Rows from block 2, named by matrix and row number. Rows with one number belong to one channel. Each number is 128 + 32 x the weight over its row's rms, rounded and kept within 0 to 255. All counts start at 0.
# filt: filter width-3 conv, dilation 4 (model.blocks.2.filt.weight, 384x384x3), inputs 255-269, a 3 kernel for each
# gate: gate width-3 conv, dilation 4 (model.blocks.2.gate.weight, 384x384x3), inputs 255-269, a 3 kernel for each
filt.156 [ 99 139 153  91 129 112 136 121 106  68  81 100  88  75  88 118 166 138 137  78  94  92  84  75  41  86 142 107 100 111 155 108 125 128 127 100 128 158 115 106 192 136 123 148 117]
filt.157 [ 76 101 123 106 113 167 108  87 161 117  87 133 105  95 125  98 138  81  91  70 165 131  91 153 140  88 183 111 110 136  98 121 111 174 166 133 161 184 146 116 141 119 127 136 151]
filt.158 [ 90 106 139 108  97 105  98 104 104 109 120 145  98 140 117 138 131 115  97 102 131  93 140 117  90  72 142  84 125 127  79 115 146 163 176 100 136 177 121 140 147 155 136 145 135]
filt.159 [110 108 118  83 102 102 106 107 123  92 114 106 112 149 111  21 138  95 116 115  97 104 107  79 140 116 151  92 127 116 109 134 154  80 153 111  75 139 108  43 136 105 126 130  98]
filt.160 [141 192 178  89 109 138 105 112 124 172 143 139 151 155 127 148 178 145 109  57 154 153 124 128 162  66 130 197 141 159 143 107 111  91 124  71 129 168 110 112 168 107 167 140 110]
filt.161 [ 69 131 127 109 146 142 150 103 132 119 130  99  66 110  84  53 142  61 138 105 138 120 115 141 169 131 227  92  94  92 143 157 142 120 139  63 142 162 120  85 154 101 106  97 125]
filt.162 [ 82 110 140 133 103  91 129 125  90 160 125 106 108 117  61 100 113 169 188 144 105 175 141  95 225 169 109 164 122 110 148 129 154 109 140 111 150 142 134 105  69  81 136 129 101]
filt.163 [ 80  87 133 139 113 104 147 109  81  93 100 138 146 130 133  51  83 160 130 125  70 129 142 150 145 113  85 118 153 131  87 126 118 149 104 143 161 115 141  86  61 126 138 155 190]
filt.164 [101 160 115 147  98 107 127  87 146 153 177 125  92 151 143 137 163 145 133  98 106 155 165 114 119 160 110 119 208 136 103 128 159 185 117 186 160  97 144 155 115 130 186 161 162]
filt.165 [ 95 145  88 137  94  96 115  80 129 146 134 144  96 124 143 114 154 115 143  62 140 156 128 145 112  59  76 114 114 123 156 106 119 145 150 154 146  98 135 103 129 125 159 172 175]
filt.166 [139 125 118 133 133 134 136  92 109 123 110 105 136 113  84  97  92  99 126 122 109 129 142  98 115  91 113 113  90  47 121 102 117 143 143 137 165 159 148 124 125  85 131 144 100]
filt.167 [ 89 104  61 120 106 123 126  94 101 151 212 183 158 159 123 103 170  87 124 104 161 154 177 203 161 141 173 123 180 180  77 102 150 148 151 102 130 161 111 124 138  65 159 200 144]
filt.168 [ 77 119 105  98 123 126 128 143  93  75 108 143  89  94 104  72 104 142 138 125 117 101 104 144 150 131 115  83  95 123 116  76  72 136 112 154  94 134 177  72 133 151  96 127 165]
filt.169 [102  97 101 117  95 100 103 112 107 185 184 185 146 163 165 109 150 166 124  91 105 170 164 158 104  72  61 213 159 169  54  98 108 131 141 138  78 160 109  79 142 126 162 187 153]
filt.170 [159 226 190 107 120 127  97  92 136 135 125 102  92  93  79 144 162 150  70  48 108  93  83  95 116 105 109 156 122 102 145 156 196  80  79  64 119 138  75 160 171 111 145 121 100]
filt.171 [125  90 146 106 143 124 134 177 135 136 121 146 117 112 143 124 137 153 135 164 163 139 131 149 129 134  86 155  89 172 154 122 167 116 190  67 124 214  92 109 174 112 123 144 117]
filt.172 [167 211 121 163 182 165 146 168 170 109  93 112 120 145 112 127 136  51 144 122 163 125  64 103 174 108 160 121  94 126 150 146 127 108 147 115 142 143 133 135 140  99  78  81 119]
filt.173 [113  66  80 140  96 122  81  81 103 179 169 150 138  92 102 138  73 107  89 138  98 191 178 164 171 175 132 154 134 137 136 152 166 118 114 140 129 115 135  96  36 106 174 155 177]
filt.174 [178 130 114 168 185 153 123 156 147 192 191 150 161 152 155 156 155 132 130 166 149 182 186 139 138 148 170 173 139 147 174 156 137 117 142  93 129 116  89 139 156 104 158 174 162]
filt.175 [164 115 121 118 169 133  97 143 105 151 123 182 125 146 121 135  69 108 147 150 134 127 141 183 178 159 195 159 119 174 143 135 131  54  95  93  53  98  97  70  99  99 115 131 153]
filt.176 [150 184 133 148 122 164  89 157  81 160  95 132  85 146  68 134 118 123  71 112  96 110 113 119 236 138 180 151 117 131 187  92 157 113 133 146 172 113 155 162 147 129 144 100 137]
filt.177 [155 166 114 160 181 218 125 111 165 140 111 141 146 139 135 155 123 114  25  70 114 161 145 156  52  64  98 148 106 131 103 126 143 113 119 110 158 162 162 159 143 132 159 120 114]
filt.178 [165  65 158 128 169 141 133 179 154 115 108 110 142 140 159 129 101 190 124 155 146 135 139 108 140 108 148 122  72 129 175 117 140 100 184 167 110 211 132 132 155 164 105 120 108]
filt.179 [153 154 188 166 147 134 183 132 122  79  73 111 138 117 110 111 140 164 137 115 117 101 111 113  76  93 120  94  85  98 133 173 146 153 110 110 164 154 115 131 112 137  72  81  73]
filt.180 [116 159 216 140 155 162 162 157 200 109  81  63 102 144 106 148 180 182 107 143 125 107  94  71  93 107  65  97 132  74 140 162 175 144 112 121 127 142 141 157 214 189 100 109  98]
filt.181 [140  86 113 143 116 113 148 123 102  75  89  87 111  73  83 146  83 141 123 152  79  69  87 121  68 149 118  71  74 119 114 123  98 166 123 164 176 106 136 175  82 158 107  99 114]
filt.182 [212 109 131 161 169 154 140 174 133 101 105 149 103 102 128 163  95 136 111 159 130  87  99 144  79 120  82  92  77 157 171 118 134 133  98 113 145 138 153 177 112 146 119 125 167]
filt.183 [136 116 122 114  95 114 147  84 117 105  71 123 131  60 147 121 119 154 174  90 121 120  91 148 164 130  58 114  74 139 135 103 136  80 116 140  94 108 147 117 134 145  87 149 118]
filt.184 [115 101 185 130 153 116 138 192 118 145 149 135 148 168 152  93 107 165 148 146  72 173 161 143 126 133  76 177 164 176 161 142 160 101 143 121  98 158  96  80 127 125  95 111 125]
filt.185 [120 162 128 106 129  94 124  65  87  96 109 121 109  87  84 115 174  94  81  36 119 107 128 131 150  61 124 119 120 116 149 135 104 124 177 130 129 164 109 146 171 105 103 151 147]
filt.186 [121 145 108 135 146 155 145 107 152 122 179 144 173 180 145  99 171  73 160  81 210 151 174 160 162 102 192 122 155 123  97  84 119 142 136 128 101 139 143 122 170 116 141 170 149]
filt.187 [136 183 121 126 126 148 124  82 129 125 107 151 133 136 118 134 181 118 143  27 146 136  99 149 137  24 174 123 118 137 140 166 117  75 111  91 141 192 126 117 146 106 103 117 110]
filt.188 [150 167 163 125 133 122 133  56 115 145 129 175 117  78 155  91 119 176 138  32  89 136 117 137 136 107 115 136 136 154 146 165 110 104 117 157 131 128 103  88 118 161 126 143 172]
filt.189 [101 151 121 166 168 171 180 135 169 130 137 113 112 125 130  87 124  99 189 104 164 108 121 124 195 135 155 108 126 109 134 110  97 162 156 170 161 143 137 115 159 125 117 110 130]
filt.190 [164 115 163 118 131  97 114 128 109  65  85  89 118  90 103 148  88 180 115 146  83  54  73  89 118 219 137 116  75  90 127 167 118 138 145 192  96 135 137 108  81 146  79 119 131]
gate.156 [106 101  99 133 108 108 130  94 107 166 178 197 147 135 168 149 136 164 128 109 122 179 157 200 106 124 139 151 151 181 119 113 121 153 127 137 170 138 135 146 126 148 164 193 182]
gate.157 [102 151 114 127 130  92 124 131  81 139 180 187 174 206 161 113 152 137 123 170  83 168 201 178 121 152 144 160 203 177 101  76 113  84  90  96 109  96  99 123 139 122 151 155 161]
gate.158 [ 86 119 156 130 128 137 149 114  98 152 193 178 145 135 152 100 131 182 180 157 121 152 169 147 107 180 162 131 168 188  68 115 150 102  77 122 103  97 131  91 131 196 141 145 153]
gate.159 [121 161 145 186 144 195 190 141 194 159 136 117 191 153 169 151 134 128 197 127 170 191 141 133 147 126 163 160 159 100 129 152 121 151 110 122 160 132 180 163 138 160 158 123 121]
gate.160 [143  95 162 161 128 120 145 152 129 164 188 164 190 149 160 177 136 166 153 161 120 169 168 155 124 188 145 177 175 171 120 163 128 159 100 124 153 133 119 141 104 150 119 132 139]
gate.161 [ 83 194 142 127 120 157 143 111 100 106 139 138 108 108 103  76 169 152 140  61  96 142 127 139 158  95 163 117 117 146 136 160 203  60  86  55  88 114 124  71 147 126 118 138 125]
gate.162 [ 85  89 100 159 137 133 154 152 141 151 180 160 168 194 188 107 140 130 182 173 151 175 195 158 162 170 145 147 179 172  89 100  96 112 125 100 127 141 139 132 144 120 178 171 134]
gate.163 [125 136 173 131 164 153 141 161 164 168 176 147 144 187 168 125 164 180 132 150 150 184 153 136 146 129 154 168 165 151 140 128 128 121 157 148 100 156  89 134 184 166 152 145 155]
gate.164 [143 162 132 154 146 157 134 201 158 175 160 185 133 204 169 124 140 148 137 174 142 164 171 174 203 178 130 184 164 170 153  73  93  73  94 105  93 101 132 113 152 139 134 119 152]
gate.165 [128 106 129 144 111 123 112  93 119 203 207 200 163 162 177 149 145 139 129 106 128 205 177 188 168 147 120 206 190 185  92  87 116  95  86 118 122 108 111 130 122 141 187 186 167]
gate.166 [ 62 131 130 119 136 169 140 126 155 161 179 161 154 144 134 105 160 120 143 128 131 148 145 150 172  97 126 145 153 138 132 137 114 141 187 108 131 146 148 122 178 156 147 156 149]
gate.167 [118 156 126 128 142 158 147 155 167 196 133 152 180 201 200 141 132 126 161 157 142 209 150 167 192 168 142 197 152 134 145 129 104 123 122 158 130 106 174 116 146 175 184 146 144]
gate.168 [105 114 133 139 123 119 142 132 108 187 174 196 150 167 187 114 129 144 144 128 111 189 177 193 170 188 150 157 169 188  89  99  87 100 100  92 130 114 128 153 158 144 182 164 169]
gate.169 [114 109  94 155 102 117 130  94 117 165 150 142 117 126 102 119  93 115 181 159 136 157 119 124 213 198 132 154 150 113 168 182 121 113 101 165 115  77 125 123  75 116 127 107 153]
gate.170 [124 132 146 134 149 128 152 154 112 154 179 182 126 168 159 128 103 110 155 173 108 121 155 163 111 255 163 146 184 177 124 109 136 198 116 137 162 109 180 139 109 127 156 154 149]
gate.171 [162 175 133 150 158 126 128 145 102 106  69 116 101  88  75 168 106 121 138 146 115 101  75 105  96 125 166 132  61  86 164 108 128 138 144 139 132 124 131 133 106 109  86  50 107]
gate.172 [119 106  66 138 148 134 151 180 133 137 107 148 141 140 107 163  95  20 130 174 186 128 163 153  89 131 113 137  94 102 114  74  67 176 108  90 151 114  74 191 134  72 132 112 128]
gate.173 [103 159 128  98 110 145 136 134 126 142 138 125 156 167 132 135 165  99 172 116 116 168 139 149 164 125 111 174 150 147 125 150 123 110 111  97  92 125 139  77 156 112 131 123 145]
gate.174 [ 66 111 109  86 110 119 105  97 123 145 150 131  84 108 110 110 122 117 149 112 111 113 135 110 124 154 140  88 138 111 104 112  75 126 127 156 116 122 150 156 152 168 163 154 145]
gate.175 [ 71 109 125 158 112 155 136  83 129 149 165 130  80 101 109 106 180 126 176 130 140 121 121 106 206 196 151 127 174 139 183 183 191 167  99 185 183 117 179 141 125 151 127  95 101]
gate.176 [132 124 105 127 173 146 103 110 102 129 135 157 137 128 145 170  85 157 119 132 102 112 137 138 173 205  63 140 135 175 127 133 110 176 106 167 118 107 150 171  98 143 127 130 142]
gate.177 [128  96 135  92 115 106  87  79  89 193 224 172 156 159 163 151 119 167  91 120  95 175 188 148 109  95 155 167 189 202  83 113 133 113 114 113 108 117 125 134 121 155 177 176 176]
gate.178 [118 120 174 119 178 142 128 160 169 165 160 155 110 131 147 107 115 192 148 209 186 146 161 158 167 175 160 138 150 168 152 167 176  59  71  90 116 143 159  95 112 139 135 104 113]
gate.179 [105 112 156 161  97 119 169 101 159 118 142 105 153 149 185  77 161 167 156 120 118 118 123  95  90 160 182  89 149 129  88 153 129 157 132 168 154  82 116 148  79 163 132 106 110]
gate.180 [106 109 133 120 148 139 135 127 138 179 174 161 169 155 156 163 121 137 162 158 165 186 170 165 160 171 206 163 154 156 127 106 151 141 139 112 119 117 135 119 133 125 157 167 145]
gate.181 [151 110 127 188 140 127 210 144 156  95 110 131 148 118 158  99  80 123 129 144 129 107 112 137 122 184 195 114 135 162 106 137  89 210 142 185 179 108 110 182  90 136 138 117 137]
gate.182 [155  91  93 130 125 126 107 109 135 183 171 162 136 153 160 172 137 145 101 144 165 183 140 159 141 127 100 168 135 145 161 160 138 136 171 149 164 175 143 148 135 102 150 182 157]
gate.183 [133  93 112 123 128 108 106 120 106 147 135 140 144 129 127 111 126 136 140 204 136 142 129 126 184 199 138 135 134 151 108  62 121  98 120 136  43  66  93  80 112 117 140 140 176]
gate.184 [123 189  94 137  94 153 133  94 156 137 138 155 144 144 135 161 136 111 110  57 131 166 131 146  84 156 153 145 163 122 106 135 130 164  66 176 172  57 148 189 140 162 167 124 144]
gate.185 [152 131 138 107 132 123 148 121  96 160 135 134 206 136 125 201 109 110 131 150 111 155 127 114  65 131 123 180 147 153  75  64 102 168 118 131 124 112  96 141  88  78 118 111 113]
gate.186 [159 119 121  90 143 148  87 154 135 184 170 132 196 184 148 205 182 150 127 148 132 180 178 143 130 133  89 200 164 119  92 129 119 133 117 125 112 172 151 151 168 142 189 165 165]
gate.187 [164 162 175 177 152 159 156 148 166 131 141 133 120 133 157 118 112 141 193 177 166 148 116 145 226 144 174 152 139 153 144 111 149  86  80 129 101  61  88 128 119 124 129 134 118]
gate.188 [112 108 107 120 154 116 109 151  86 130 133 166 117 137 103 109 117  47 115 172 100 125 140 134 159 213 235 136 150 133 129 129 174  83 119  91  72 109  95  88 127  79 143 151 142]
gate.189 [106 120 171 125  88 128 120  74 135 115 149 162 155 135 165  81 136 203 137  83 101 144 146 149 117 140 119 109 137 175  39  99 110 137 151 186  80  83 145  93 117 209 140 158 186]
gate.190 [143 151 168 110 115 112 111 128 117 109 158 145 111 125 115 113 146 152 138 130 104 145 154 122 174 104 108 167 152 158 184 178 216 112 128 117  58  97  90  51  82  84 123 117 139]